Rows from block 3, named by matrix and row number. Rows with one number belong to one neuron. Each number is 128 + 32 x the weight over its row's rms, rounded and kept within 0 to 255. All counts start at 0. Numbers have three digits each. After the name is the row's rms in percent of the matrix's.
# fc1: MLP up (model.blocks.3.mlp.fc1.weight, 960x160), inputs 0-79
# fc2: MLP down (model.blocks.3.mlp.fc2.weight, 160x960, transposed), outputs 0-79
fc1.457 007:119090123126134128089163120136133125134115111149113120120154107121135127117126155114131129131126089133130104155184128132132188083131145125124120064130123119096120098130130000177140136164126131190147187200133154136087137166124118142103133123
fc1.458 005:147074169113165126095151187136134134127200133133081131132128181133135125255134135147136129087073127127121133129126125059123061130080140134137085155138153125074127163132141126193144143127132167169133056066125128129118118136144129129142097141
fc1.460 189:153101150116139102108160153107102152110110122128255175158079119238136130071158062080173127000127123132041084108094149127133121128141129127128106176111162093106116126094128132128158127128138095168155129109169115129128110121128127148096139170
fc1.461 007:175128112115122141127131176117118173122102155124125102078129120115177127132129141154191121095146129124124078122129153116147101119121124121129110119114134103063124086173151148127141074205128107143131131134135118161112105116124131255130134127
fc1.462 007:130130110121123123137061248215124124116136131131150000122140132130154146126143193223115125129136129122121107139123127136156127129128126126130126133131135123125134140135099128123137149133134251114122135109131131147127212120185126122126091120
fc1.463 270:130129128140127124086125113121127128122107128137127164090130140128165144096104067144123222131000115123129142105126103131128128127157125167128123115148142112143112120145211092122164128092187144128112168161141104129125157158137128128128127099
fc1.464 005:131038102136083128135117120200124127124133116144113053123128120099129114131127127123123132072140138155163125144154122125047152159149139149123109124129142120124148169119131107126151184127101095133252126145133143175078087116153125134126129117
fc1.465 022:154134169128097082118127132126081161111082156134151112128129157122198131117090129196120130137186127082097210082140130149068160130123124153124144130140182133134115122167130140134111123131108152101145084160189125125133170127129128137066115099
fc1.466 009:138044078143120093136099139129129127122129123172152114085128164085125120131201125190142124125145163157133122155122124108109129138168176129130107133183076121144129119192125127126127128133188132138133106117117126196105121020125124135215122112
fc1.467 061:148085148131127129192099090108129128134149060144163127126128099119127128129120166127128146142125140130137107128128149128110165139108130123124128138151106129122137069218150125112094124155154127122122124119092164126022167161114101169174127142
fc1.468 009:140107126133255116086131080128128128126114126117114171128124076140131129133123127139136112063122124110137127127150140128119131123104134120118130086120207119136166130134126174132126063130127116144255128137195130201158152122128130134124129131
fc1.469 009:129177124130127135129132113117124123139161150135134093134087177186129128101136106132151126140078111113094129081125102255139133125207131147128215123124130126201119090116123151127084184080125138137164122205165120141119137143121128103126096075
fc1.471 007:135073123129127155116153130121121130119129113116112084139120131142128170083118107180255123162127129194143086109127093135064149147122120120128130118118134122129130123134119128097146118146111112122116128097080134123068190161116136124149120122
fc1.474 008:103138131128124140108132124136123129127132115120130133066136183174151131104108116131232129126121124144127078113112120151119140132163135211086149130096152143165125029140121189255126127133119121106129125128144165123109082129120121131131100112
fc1.475 008:129181130130127131124131129129136111132126138109127118136144108119143124130126127165136187142138130023192137137148122147119081124131129142076139143135065098146136174145123128119166129132109132134080078125119255128127114113131116083228071099
fc1.477 013:123110020141127159072161141122126162123050139136127112137126139085139102177123127132133131179134069134153128132105219123142102127122132138146037143155144123125127125082091157150168112126121125047129127110109132127139117129094138077127063171
fc1.478 010:132094186132143125168136113124131069138113133097129223135079116108126073124126114082099126129126123093072129137131106144124108071131161008128133129109077138142123113122137116125128134131121122255138188121131126109048103085109126125090124047
fc1.479 006:137148120132126124255126124122105131232129140129155128108134133092124128153134145134130133127130116125129119137166129128173122108123135113196131090115140228129129238130106130129134129197118126255101104129117133124116042137138128139113143115
fc1.480 005:056152105111128090150112202168152127121215117174121125130123136094113128160174161132131129071125187156133123132129133087126118147073132200146106130116189134179116142125122076108140148123156124113143078123168133104117143119168113167104136095
fc1.481 006:126110136113123137135178140163180130129114134120131115017136122127149124102130133161225126127134145126133134097127133125135172143124119130129134093125118119124161124184135117150177132129138127255125034123140132194157136100125147129140206091
fc1.482 010:111096087112126070091115114148129129175112104123130136101127065118178085043140131122128165147141195126126128121120139158131126122125133117126122125117157134137088087049132127126132103084172128218129053078158130113154129120140128204108134039
fc1.483 184:082098126140123128152130143138118017145128120126023123037097063130121125168101184199128127157179109154161135140135148194128045115148125127128111121127092123137148238129125056108169175128152120129132126128069130128105127186128114126115105131
fc1.484 007:120130132139133153109126118130132095139125095130220131112190099159128139128168125158197127176127118206125150159143124129144129144093135120168124008074129128128130042170132150119122171141129159096134098124126095151098123124117135181126124132
fc1.485 162:128182110138126118120166109128123130105068151128058128138128105142161127136122168083131112115062125130094069147134079128134128134123128136128131139128155054106089117115141151125148114122214140065122125013128129134107173065140089102103093128
fc1.486 037:130122124128123216141151155124113152129129129125118154128128239130139104113099168102159130123099093079127130119156133080120166108080127018137185123131163096117147159125128128096139126130050155184180155098128097126119126104130136124158134129
fc1.487 241:128128133148134176104110128128000134121154147112054112127127130147118128136132153124139124122088128146107125149129125125134103125122068114142122150126128062113068115127128107083201128182193129123129121153129127099171126128106150097161083049
fc1.488 008:134000165128129139159066115139126166131122141173118203117106072151135103128201128128127191119077135094120126125077183124122120145136175029148088130132132132082134138126060132076129130122102119133107126132143134127137123125125131128119181125
fc1.489 008:133166145126121127125144136133127117113134130122126164135090119100128128118105139123136100124140157128115124128190164128115172149120106089133125123112169187130100137132179025119027140134113242175124143116143122126067139148123121129089124119
fc1.490 151:109154207176129085092109063133105148130145178128146136126159072134098128124167132139100122128132143123128104098113096175132131128129121131112116121127130111128149170128128174133160108143143126075162130090136150131162093131139231106122151126
fc1.491 112:132085110127112134137130099197091130089127132145191110193255143070123122128136129163170146114122146128135188057147140137133127129132138108224134119131125129126128129116155127141137129115123119176083122155070136129118158061174128128119139103
fc1.492 159:118125088128125128117123128117116128197094132154078255122128208150126128116122134122127128145125155134155155104128128092129117131143128144160128125129146138127095123153128171081169140125128173117138130164128113129146148133142128131110103204
fc1.496 133:123108126128111060057227145131167127140128142121092092103153096128099111110161107210128117125173196180127130129131150085089168150128087135128136114161173116124128128107127125133131134135127128128101126128125125102137138128183107161127129128
fc1.497 014:215123195114117130112157162132128176129134109131140098117126125138135132144105149120130189074129118123122155124130161122154109158122164063134127169128132121141131128118116139111128080136097211105120136140129132126133144126148129128133111096
fc1.498 186:120088113128103082142192087128143115125123125128137123107136133128143153183093165150159129100074137177110079126144134128135114135109000124138131122138177120065113115128140108156125112124175130111102127117104176152145132140132133200123119127
fc1.499 007:144144002133142127069146058134127125121113131119117104146127124129134146144145129147118149133133160097100117129209104128110163116123123118107139115147135056085102118131188127139130149124133102147103148154115135073139134119135125105131194127
fc1.501 006:117029111125128115105075130130129140132123110108128126124126124140126135097126109146110119142126123235110116121125138122125197137128118119126086123135132179135123126129119120150129184128126113079235000142146116123134136125124140113124140111
fc1.503 159:106113148169133180141054128129131079129121128128116158101169128183120167123075127136116131126122127203128127136135128145075117103128127128085128137137133115131130128064129148105049128133121128053155170143126134192128156148198122122142128137
fc1.506 006:109125246126112142211141126113127144201143119122103121201164095123121173126118080120115136129121125126133116122148106121142144134116170201132124126119114190127131130122112183135091042125073128126064133077124107066119047132126141150169129132
fc1.507 191:124207149144129126159113133197128127127000124126124099236128105131056129066125130121154066122128195148119110137105097099125086119074128129057126126129147094115129117134122107123133108126196116126074127128158077119128121129151149143155119152
fc1.508 203:156105129255154113127126068136082255139217128137134116128138127127129138139129121127159135169098134117126138153138127092149125147131157128045125104118105129058138138133136128130142142128125124132168157131120139138128108184141084133123140065
fc1.510 007:093108132125130126201137116109127131126104126115129142073057128130133129112110121111133119115150124118128158042124079132126057137117128213132101066142139161154124215131119187126131092103124124215090120132101112119112125176137127144133255046
fc1.512 005:076137125139186144134118119156114118133123127125130123121129166120127119115190160087137172135121133112125036126134133124156196127136149230096117120117123127093127135150176127133132164125122153130126143120146146145139142155126120138122223142
fc1.514 299:128192123128116127107130141255128121126082128128138155255128129135186121126135101119102129128130212162137109142146126126124164108108104093112128128094121133127134123155131135111123128115126128158135126132130134128116128129073120112124125128
fc1.515 007:150093067091124127159128160136124137154126135156149092124135121163163133134140132121134120130144120120128121118098003132159194138128128226131115141141119127142084136124128130127122125164125106103099094120119109131116185113128126131156137079
fc1.516 009:129139135145102192088098060127135110113111134127122080124138121050131132129131250123123128127145118072122122140146152081119121114078120154181092255128092122072136175122111116138138129110117114118127117128149135133136094139161123132099116098
fc1.518 005:123129125130139128120173131119082111128136133130133126160135129128166139097130131127129134131126123134146137133118125131162110123123131125180110076132118134142146129130137170155121131096117085194118086146130166125170131183215125087106127112
fc1.520 229:121130109131124122119142168255126111125119134138132124147136128132128116121136125125097124095130246125127095160127125125130133127127114120075129149119136122119132113130129127107206125122084126130128129148129255108128130123063126096126058128
fc1.522 199:135121133133128139128128128088132187094156127121118124127129115120128128098128123153128108137133106127096130128216188104149137100124107085127128094131122081118127128121124032120134082133139130127167215129141128128142076128111034119156110128
fc1.523 118:150123159125125128123166101176090104096138135128129106139133138124137129115122142091127122151230167128107001146116140128135132130097000134081137115123138018124102127140132168124053141128156141104105129068127129123165085143077127206127134112
fc1.524 006:130142140146104148201081081111110127123105131105133126174111130148130139139132089132124114131141122078078123126111126116100121118124125142137141113103241159136129115074117123213058128127115131000116147229126114120129113140105136149041135131
fc1.526 016:125112098142138146109198131132108123111091125125098153065108117162146129212125162146127126092132140133054040148152151122185125030066126128126127125077135114142145084138145211169142134234151117122133139122122123190041191127130109125116133113
fc1.527 188:180124124129130118126176160119156149121128130109212001105172127130161087131091161138120177109106218136111131126118128091157121131117135103128123150109093130116127125126154067120111174112108114143111172117130120142125128113128128127127122142
fc1.528 205:115128149133119142152127149126081119125150146129130130102156128115131134103126111139128114110103142144138130127129128075128162125133128074119128118128119099131164122128113127133123037092134133172146119165134107120127142138229131089141138063
fc1.529 005:122142090121107135085114163135150137016118125114163121137188119151160059120122158134126126107146120129153114108130176125137142093131147113066230142110125122140135115128156140126122166121149103200144184124116163119138136102161110117107213129
fc1.530 164:126104128125117159110130116128120128118128109133089120128130134078090190055207129128129147103091138099108095146122138137129136128093128085060149096081137084099128125127141157125120130128129135119099159150151121147129124142136132188125170101
fc1.531 006:130125100126122120183116056116120118189141126160178135130133141130114089073133201121137127176132133152161096088141175109126124123083135183148116195075170110136123131124093132120130139111143162130140122134142139131155189140117140155112119124
fc1.532 126:137124128128128128123224112131128113117128128097182141127239128107128145128128128064128106130135128129128133132128108128128132112116128136124128128113255128134128129128128128122132129122128135240129128137123125126128128128128128128150128128
fc1.533 135:101144122130128140252154160130136146127151098126113125051156082123132130114137093109145119110068117137117128144136062166151128067144152120128112160118127128126134144170094146159103146055172119140140110164133112124193127140234115096131152140
fc1.534 007:120132100127134116238191121139126098151170132128154124128156124118122113154116236145114149149145129180136139136131144145133135138132137114157126218037128117142130154124038088128120137107126148179155151130108128152072107125125103176127119117
fc1.536 010:131135180125157157188133117130153139154127152128110234122131123146095122134196125136124113134108110119133119096095060180160100157129130126132131135142091120147056123126132135153127142133138138255125133117136124108176135140140132032066133123
fc1.537 009:123126106130137186127148103117171123129123132136150214124152130133107177142126133177119130118084145128119116141222132105127131107136130131167121125107127127125136132173255129110132096132179128130111027109133142132125072125124129122124136116
fc1.538 006:082143142129123108125114150120115127139138137137078125130131212109128141122143157129123125137126124139116098113140145132108245123144111131134127153093155154095127151133170136237194099121126130130028124139141126110087127141124136123216131131
fc1.539 230:158176122112125139110128125000103125128128128142127123088141131129010132123075129117123146135143041116129176129138117137105142131109176126127128118126116172130115126128130128123076128111121134136119135119156113111125138128129146132121186097
fc1.541 140:197148094059066131144115209129138131124152122124128122134109145133153177119170129129155166167255086156121066124130117141046154128099114128128112129166099127132127105069040109127160133088105116119128093129123112145128108190019121076116144132
fc1.542 006:134099067143125128207180135130137142125055106134141145074173145117145120121161237182132156084117132119132131131135111116127132128165134127165129076125146131129166123195067188128141125144130124160164163101125158218013113121139123126118141124
fc1.543 181:134140134127171128107176105108152122130063130111071156193137165191153161148180133077146124099129127138121139115070112120161162079089151048126126192151124127074046141100115251132157074175122080167135114124116118157123172115139157108123110030
fc1.544 131:125114140043155136128144175124123198128147097128148149118096098099126070170106129160119128067120128119131111127117111140128129132134147131156140190177115147136111128129129130185131093128120171168116130103096127104121130123151126149132197193
fc1.545 005:127126196131123141187094093126150130142123128131154235127133026133110141140125101130128121136157133124120142136145112128086121116120119125148144133118128133127137114147120070000134102163102154037146122185127134162127110131094130128125140131
fc1.547 009:160171129184133128118120131126205074103112115078054177152147139115121128127122129051124120125119140147124115197129114153128128106087160132127136124129065127128108097126129146113115121139128092151117216127092147049125109034130134052095101127
fc1.548 007:124087077156146127124190082138093150153127129132176126115108188120161140157130128124153121133127161126133121127147125132182133127129131131126126102045161124155095167136000136163133123169124097128123085118121167097143135127095130114063121121
fc1.549 007:147119255132156124141179061129206142108124130104090128134143115133125134134139123115132139177123090103118112049051103112128127113138128129064152151101126154123129135085121129133131121027068094102129115150147135101140103161094128140105146127
fc1.551 007:114127027127094159086135120132152130123052126125132145125132121171123128137134133120161132086123132118125094140133128070135147128133156113132110142117124122124120129126075098146050143091145145159134041106138126129073125141224126118162131114
fc1.552 007:084120134127157124137087139128136131124088110126130126187225116091075171117128166129133131136128131136049101130126102123123058127133127126131135111109142123117132039099119103130148142142129182103117142138131125122122128128148131255117130146
fc1.553 007:037125128123130138112118129162131149122130130121134133128200146127116137119110100132128145112129162162128084125130168120121195168122130134112115113119143141150147139181132133092148133134061134091254120128163119128139126096137158138112129140
fc1.554 007:148128104160136145105141096128136137147090128164103133057079141146177130139149150127129134135099125093129000181122121145121127132130109146127127074122129118129119124149198142207133091242104145100163139133125193130074112128117122123138059129
fc1.555 013:153132038110179122149144070132129141179085129129080083127123129055166123118126126148118132121136093137127120123134144131134130097129116116121136137126131108130147108042129123071130126125112117148165072115110092109139042168103126125126084130
fc1.556 150:129106114128188131128170135247120127128121126145132132163123124131222128120128130149125127136144235128127133131128085168128156128133126131149000132129073138114128000130151134134086128178125134128112116129128000134135137140172106128134156146
fc1.557 005:099126164132151114114126182079118117128142134128125163135119133120127132153164122150139120136085128130131127120127124106128132114128105162127131100117121126144153154142133114255121135121142176131120116132143171109111147091068145113120000121
fc1.558 010:031126127130255133157195148122071109125128131113135153127121082132153125085101127125144083140144002125140092099175124119158115133119101129141146146098130125157194134132109123089128125135110104142194121210151049135112127143120143137143032137
fc1.559 005:104141128131142128049125127131131119136123116130130126124114121217108160198130197145127135109135091000125136140131090143140223150127118199141097062113129122155126117120234098201173128137104136130134115136179099129127134127126106204104166157
fc1.560 007:132122064118127098113148134052186116126069128123105130113120136132129128131123123129132132121126130127110201125139129109133125108116119104134171000116125123116129120123137193119181132126133119221133136193133174123055062132118146196115126151
fc2.457 012:121130129182128128135130133088126141112010117110119127166139127153127125125120114130135131128126142150103116096119198128117122150128132130134128121182135130127173121143124244128099079162122104113114108121189135116127145136080130127137127131
fc2.458 009:074127124126159128076132126118121127133159132094126071129124132136133096000122150156131131136149129105150152141106129124126179126127067102127119099138137154145136121010112128141124105127121119121125152092174122136124128139154128129129122159
fc2.460 171:133129129136146128198069130145137094127140115121000127129160128069129106146128143097087115255128112132141128144255099140118118120138127055132127150166127128130127127109125128138128119116125124128078123129116128137128111118105146115128130124
fc2.461 013:131127127137113159105176126136131125126127145123107124129131133113127147125128118119128140127132128104202124115118255135121128128133132140134127125120138175255121129119128153126197122127099144117170116112131113103128233116069131129117052121
fc2.462 011:135127127250132104129124017133120161130131108130120125108145119122135167115136095130127128168145124132126132127107127145150126103153126125128140118150128117223127191135153127117169117124129160119073121136136109067157127168123126143128125124
fc2.463 160:128129129113143117169151139097137120122153127133128114134072116161105123128121124133128000150129239128119141105127139101070134103128152128138093121120156149161105128103000130199106127121000117128126144128120128128129126125150085150102149135
fc2.464 013:121133129131142125087129152131130127131074133095116127135128117126125129131191127218128115131120125134216102119108173253226126129153148144131125131122139131119126153141114131128127127157132095128130115130196136126131255121129130113133029120
fc2.465 041:178116122171126180127104135127132128147152192134147156121115120128110141128105115061114140134128129141113120135128137129123055200201127131127127127123075139130132163119125098128180131113111127127143127159127128163128131126115122125141127127
fc2.466 013:088158122129125129128123125153048125163111046127024146130143131128141103141124155093130121140145086180124140015111165148142231120119132134135127132125131131127126024255130184123132118157129132114219133139131100125127129138117032159130135167
fc2.467 087:125146139132089128061128120130181150161130162112128148191115195135132125156178108128132114125125135144117141129121084130100131096223120140127125095105130120154124172143130097111129105137110143127144111181198140124213081125151141128056091146
fc2.468 017:128114128160152159192130129132133131139123126134127145143139129127133118103098104123010104101143112103122129128152098111124142123125181108091126126129129122073133125113094112084115133130129126133000131136129164075128136138075127127077121223
fc2.469 018:115133127128126139121130103067112146128000126133104171085063129127129118130140152013144125136149117113134140126128128124097153129127126144135122136143110125041137108189129000149124109130126122123125059233069131174045129174144131134134130154
fc2.471 012:124134114133118127129117160026134127130137127129063128130193189130126128122230136120023136132131112132066072128111131118129084083122176108099131134151124153147131141095144132117113123129129122121198155121071133131119126129069124124123126175
fc2.474 016:120126130125126127130133123219169082124125134187107136121126104124128114130128133137000127131128169120129130130131043127129185187125131140128127136117080126056106171140140128059129161140128132126131133125145132120130121097131118207139147171
fc2.475 015:123120126127126127127139128118136134143139125103128127125117135088111151125189134068131116130127243122124139126127148092122119125122113122120134124140149161096117121144131138175121133133123166111089158126134135130191106148169122185051114066
fc2.477 025:133089132126092122123129128170126122126132050104127114120196086128126108101217121130128126128145132128058108137139061126141130125150142126125138116135128120208107143128129126069161139165123127128211129127128146130127128076156127130140120130
fc2.478 014:087006130114105128145127129125125219092140128118129127076124080188122118129131144121159133117129124172111136118127139131140140241193126121223124129126125127095172111105126126168037123096117122114085128100172116121132129111136127112106129135
fc2.479 012:110103105101143083129145143129081134120147120120124085121104119123130157129133141129131135123135126124110083122149128071055085123116128188113121121131128142130114129134127131162127169058138132100133126063072116133131144139184123119051129119
fc2.480 012:093122112112113114217143074129128122056126111033132102145120129146122152127147173129127128132125120113129122130113107145175115144129125130132131136138127140214255138182115132130137099154131128112127156133131133120132129128131135128114188141
fc2.481 009:144148125140136137091105168125153124136164123145100130122091189056125109124131127099040145120141160124133188132076146124122182027124122121096089171128153143177127127118128129060122198129136132128126125122118121134111255134097111114114143159
fc2.482 017:140084131125101136127100208076158139105239127158128145125145177204127141129055129066123125116123093127121122133115149142122121128131132113120146123114128109137128126151112135137091131132108141134129108138127132093124136118118123081122125143
fc2.483 125:169179131130094168129130102144088136112133122135181117180129131120128127143166083093128117076136128156090097129134084080132180128128117090105138091150163169123129128022149200127104053126118099129122144122153128056130128128120171085129133115
fc2.484 012:124083138171094129149109120130176161131115123186124126133133107136128120133124128128130135127123128158125124128130058143128085083133130178111121140079125134049053127105131135136109126126112130137026096136178222094120127146091104117192125150
fc2.485 135:079143140124103129185051147127122115095139107130134127225140126140117088171140123128125128126178124140105114063128133125130105127163068079093128149122093128137195122116130068184128193126119128095122109207114123113129130072114149129131124136
fc2.486 051:138133129102128124125122100146128138115136122140136095134126054063121124131154092169084137122123118142133181187067120091120107124154158174117144153128125101121128133075116127154126123128153149141128186122091132133125100167115143150063117117
fc2.487 104:129122128032127103188128128127255158128093080126126095045096128143131079129110127128127123142145112134130147146128146129116123128142124118129139125145066128100151129070114136127106141123121126111127144150136125181127130112126127150128127142
fc2.488 018:143128115126135200083071133129127130117129132123200128124124134177126147125136124124074132106126128140112129118128082130123110130128158145085119125108136134128129133075130123131126128190126148132124103108125132132125127149127138054128138159
fc2.489 016:128094126129141110211148131126126131030165130113168121126143189105134103124050127157140134126119122141132104136103129128108126128128122128127127141139116111133119123103123143119127127000133119123123115131182182147010122128119132128106122084
fc2.490 131:124090098125126133120122143128130158126140128128110117200032127075149192086128117085117100128134136128148142221128122078134128120127141100130128105120186146123126088105156129150109132127130110128125144121127109088130128174063028126137153134
fc2.491 122:130127135082155112128128157113175138127131158079174070018037127134178127135169129129093127099136160110116080170107132121098166128153118132116129132115196127094127139149116127138124124188128116128117160124184128119144128145052116128118113133
fc2.492 151:128128166123128130154128153134185125089166126070141000091127090090130112129107117128119128118142101124125129130123120174131128162131094070128128128129107105119127142116127134133091134100128126255153103065101128191142132134110152180130128069
fc2.496 168:126097093203132136141129129139128129111125109096129128184133156088128128128112127087129255130132101090124177191142125155139106128126131128137124116053145144069134124162115110102108079143141143127156089128139128179127133121080131129128173131
fc2.497 024:146141129180128157128022102129156119131100128170145127255123136137137126099145125127125124135133128130094148126139128140066139129119122129130117117130105150131113112249127173129132109130117056130122004116175125091118074197140130145132127170
fc2.498 116:149144150097128132128117128161147127128128152077149137126128123106097092124140109129134122097205129083121147097109117106119111145126144127132139128158117137118052127037126122132127127127070076174179128175143145133128115100127126092127108167
fc2.499 012:132112143221212123148130158128114131119124127119092103137145125125123129117135110124134131119139115104124090038099145125186138131132136095130125129150121125214130111152125135130013133110127129112119138255146131117129092139130125136132078116
fc2.501 012:130159143128168098139115129185117119255067155099128147089200125172142122144128128127128128082130111112137115127127142128103121122136129117113127130131145115138183120127129116158125132128127129150138125169127142121127125130094055168127121176
fc2.503 201:133150090072079178132131089128128137125132079059128128144110124058128115123172135128124129121109100129115085141091083125160130129131127147148128131000131128104130177156104164131147121130147142193116114099139134102091091143129131156129191109
fc2.506 015:127116128125130128086123114182146160121127104123131075107127218051130128098163130134110126068127128129139108152126129147126067126123119172130141124153130109157000136164121147131126135000149132131123161127159131049126195089137143128067126129
fc2.507 230:128129128129128128122129141127133129128255120126142129092134149155255121128134102128121157128129131129125115143133178110083141128151137053128128115128114127096135137100125122140089132139026111129131129131091166106107120130126137128122119114
fc2.508 094:082127128035091142130134171132138000121022127099123129171175126128114128162139128125109133112129161127146181134129128128107130123191128130127132149128016128126146132132128128149105167145128122128127191184128127097128128089136129101140119205
fc2.510 014:114131116136097130123113121129121125078130112116124119123142125140109133255255128133128123145113128131128141116125094130134105128103175114134147124129127111166129131089126161130127133160137117126058146130124130138131133127130141101129124131
fc2.512 012:125058114113168136115131085145110037130126133120127126179213131125128195121069127124131128121095187105114129132144062134136125135133126128111125146138126089215133128188121149133140114131144139107128129120100255117135136158118128156095129132
fc2.514 156:138130128124140126128128138005129107128128128128128128062148131128255134143136111128127129119136080001127119128075162116149107132123151128107128130168128137145131128136130131128161138128000125127128124147129180136128127128128127140128127128
fc2.515 014:133127132130138132155132165126178125129122122163134149136131125123113128135117130134124131121120128130127129123127129164001126146132125126129123123157122126122127129134129128089119116153131135122136128128136135156255057143094127102128200130
fc2.516 015:127134130131143044132124126171142128114129137090111132127125127086117121124208117131158128049165130122134127124102111129113126061127100116150140129145138125133165133140111128142129127125140125125116138132137089101129130104130127126129127110
fc2.518 011:148129130118144118130112130127143093087197129127133116124131077129123128156102145127130126130158077055137134145135055120129093127141074060194116116119118156079129197134126128151109130128123095134018134159130127083130255078160128102133131159
fc2.520 231:104107128106127122124157070093128155132112129119069133127130117113003153134063164129127111131127123191128133149143052206148155131128126165212124127102133128125113130132148142130118127113237127137128126083192106128128128143171145128144151093
fc2.522 111:132112128128128120127137147137120001125103137118130128165083120103126114140129129132129122076127204126130114160127113128069141138128120128135128106119129113130126128155126168131129177155140112131131106129131083108124167130134129123109184126
fc2.523 201:154095124128127155057124134137129133131125128123129134129107130095115142128078107133131000101158148148157165109108104127149167145127128136155132123128167150132171105128044156143215089117120083145156141116115125149124139178146090080132128155
fc2.524 012:143109131135126129129125165149144187038130122126131108120115221141126121131167097145127143135130127124145113133131127123130132171125086123109133125141123089123129159129113096113127131128123105140157130197070122123088224130123129130185130114
fc2.526 023:126126162128133133143064128184141105130125109152128093128157136135125123136123127128128120130140074125129145099143092104064050127196146127161144119129123113126153159166120070078166092127126124108132152128182121126255131137090117107146126177
fc2.527 127:104083128120129128134133128127128112093162177145081168125127128128136151128129128126156094128164059120128103094140128064127150135139129174134125128127144136138127120126127207133202000194125112114129135128126128070144128143163067129120074163
fc2.528 109:153158128133131128127017158110128157098128168126110134125126125155127128125124129123167128171240114133156108127116132121128119123123147128111123131134149129151059128106127128056128182184135120000111138126133128139114115130128154128124129183
fc2.529 012:127125134116121131139255088177181127125214101126128152132138141105131128155127128131142112169166124130136128014079084131122132127193127129119132128112114093137048126137129127125131128230141128141129181126120131188057133126125148124135128135
fc2.530 176:116167127116129120128149143079128168098150161103132147064129160128175177099129134127147067129134163159142162126202156167119171128121114114135135061131130255140118087128133132127135140132170148127128104122062135137137133032176135130079126124
fc2.531 010:115150118141154076113102136129131168122126142091129164099114129130133148127124122143126127125155130133126119113050127125129120127127122129023130165108114118144156120144126146129113125139134084139092161163167140130056139114131125077147134125
fc2.532 339:128138128125128128132073126127178209128121128162095086128126133117125107099127129131130129128127128128130128182127125131130132128126127127090131115120000134204110114124136132128123218142128088041144130128128129173127132143126129118127133128
fc2.533 185:151128128100112149110128127138128182128120126125130128128166180114128126128094127165142255128098118121128124111132118125153130163138137131125128144156122129119136129038081128127142108128145127255119139213094125129128084128124128112146135131
fc2.534 012:045130121124089129060122153139111205139068105127126121134094129135123128200129127130102122129142118073125119090110125158143154126129127229120162134126137145148128128123132120128180125126132119128116175089247128127129109110155124114129117092
fc2.536 018:122125128125147127097000101124131140080170097163179118126116137156123130148115168134128142130129127134128177136164101098124090199126167123109126122135126146105156133129112153172140131131142125112053127131124127122080139128129113130125124106
fc2.537 014:115122163126130126083071137132114121131126125114139142162127122131127152195125128000134156087108099123123133127146119094130104142074127100105129135127127134087129083083128190142155157096110132140144131119123134043137127130100135129140125128
fc2.538 012:128134123104128094142126164135156079116136128120127107107134132114131093127127131180129129130124129127125023175116150167125000126128124134124128127127137129094128129130117129120138126128113113122152132129128127124127139125130133108092124124
fc2.539 193:113101131111134137123128146176129142146148175128106127107072186146255141139163128127126132117110177129115069129131133107091120124153128126134118115127119122080125126131132116132125142136042100123128118133107128126162129107107131130119111167
fc2.541 202:115112122128067173136115044129132127139128146128142079144130128140129148128150160131108148120111145120128246126128091086131127140185129132128150129124129128083128128144255128184114128125127132128153208137136129132179138127123127139163127133
fc2.542 013:090121128131125216129123130129130118121130128186129123119130128137131149179127128169124129129112130134017131123190081124141128127124200128126126129129135130125129125124129131129132126152168130124042075038129132125159206128096127127130150126
fc2.543 128:133131139057126122119135128137114129116175149075136156040129104046118128137140129144131134151133119123127129126140101133131129209153128147127152018106193128247243165128130088130126128131123053124128160122110127128138096129128126142089113126
fc2.544 161:128128142124139128104122100117128011086116133000089221129135098114130130126123168128123105128127116130096159123139144151128118179076082128100133126127117128128131164107139108197129008127120128196130203134113128108153128148148128082127087095
fc2.545 010:098038094141145124136145228132154124173000118120129125128106170206127138027124216083136141132085136130123118161163130139121138108121161156155123114127111131151126126155134123123114124112134095129126184162109148133128127155102134124086128126
fc2.547 015:111127143070120142133136132151132166140138127137131119123130135075129117135131150198126113130128103164101135123130075141124118130147069063109130126120133025131127130127125116140072124151157130131131131115130126075201086129076128152186127191
fc2.548 012:124086129135113245181033142129138125124091159128135091128118128116126127122107112127113138162134131012096181128125129128129120015129129125138131142126111148122129161094128128121131084130126076111086123122138127109126050128131124127106109168
fc2.549 012:121122125130129119079106137121123133131128127127125133120123200135120225120125117155129130113127214133104000207125116127132035125140126103158144128125107117120129147116125133129118183228134124134106166135118139135123137120121134128126120123
fc2.551 014:127113133120147129124133127137168096126126126126126140192134129118126122150130136129056122131132123138124127104131103128116146132129138129130125127093136134128166121012127080118130087164125133123127134124246232149127155143126137127131156119
fc2.552 013:135129128127152036136123122129112146029090124127131128132138131128132151129122045129127120123111090175130071183112124145134129139127122087129133119126127061146128134139158130128128125133138135111127127127128118108126116130061165121118113123
fc2.553 016:217195129144133093129122096255130120119130126135155136127075134133128134147125099128137124135140136134129121190120116121128060129123128127092125126136127106118050127050121117129136180130135143141064132143123155110061127127125124136123143188
fc2.554 013:133134133159144127128125159128135110129131121131126115132127134146126130126146084127126125117127128062108123125139060009020126118129129094133124130160118125125227130162117128123124127128129126128125041142132129124129230137125135117130129111
fc2.555 029:107045126128120088128144138100114132078156122101147135152129147138127108139134094126136130134116143133125109125135117126099131124174137120128132127184120169089120154102122127140121128128125122128130133000117144129118209122129122149110138084
fc2.556 282:125130126129131126127140128072109126127172108100119134135129135159105088111128151129121128124123186132127177125133108136142101133133112150132153130128128128125124142146091128130142090143139133128128129128126102128123132125128140111130131128
fc2.557 011:119120125102121133128133111128127137114125126128128095124102132095123128113129101163128127164145128134097124128120126102128144124139121125128109141156128131000126129155129112117126129125134120107129135125224103153135129142130104157123128123
fc2.558 018:115134130143124058161101141131116133141035128133047132124164135202128132131135127125128124130144122105115140130110130126020130102133154068104129155145135128125132131093126125115123099124111128126123040149237167161134127118036094125116129129
fc2.559 013:135119135113137126105127111145132127126133134125116133127138111095119156119138109022129133127104125131130139117120091151138099126061121051146129119132149109131137133132125125130255130126124150128134132130126107129128129118137126127122144156
fc2.560 012:096120127127123131054129100124091082122137130126116123121129127118126092200133146140130120113135148127128066116124123121126143126129118097142124134158129128116131116127122130052129137126143124127104128129129186107221139129150131124131132131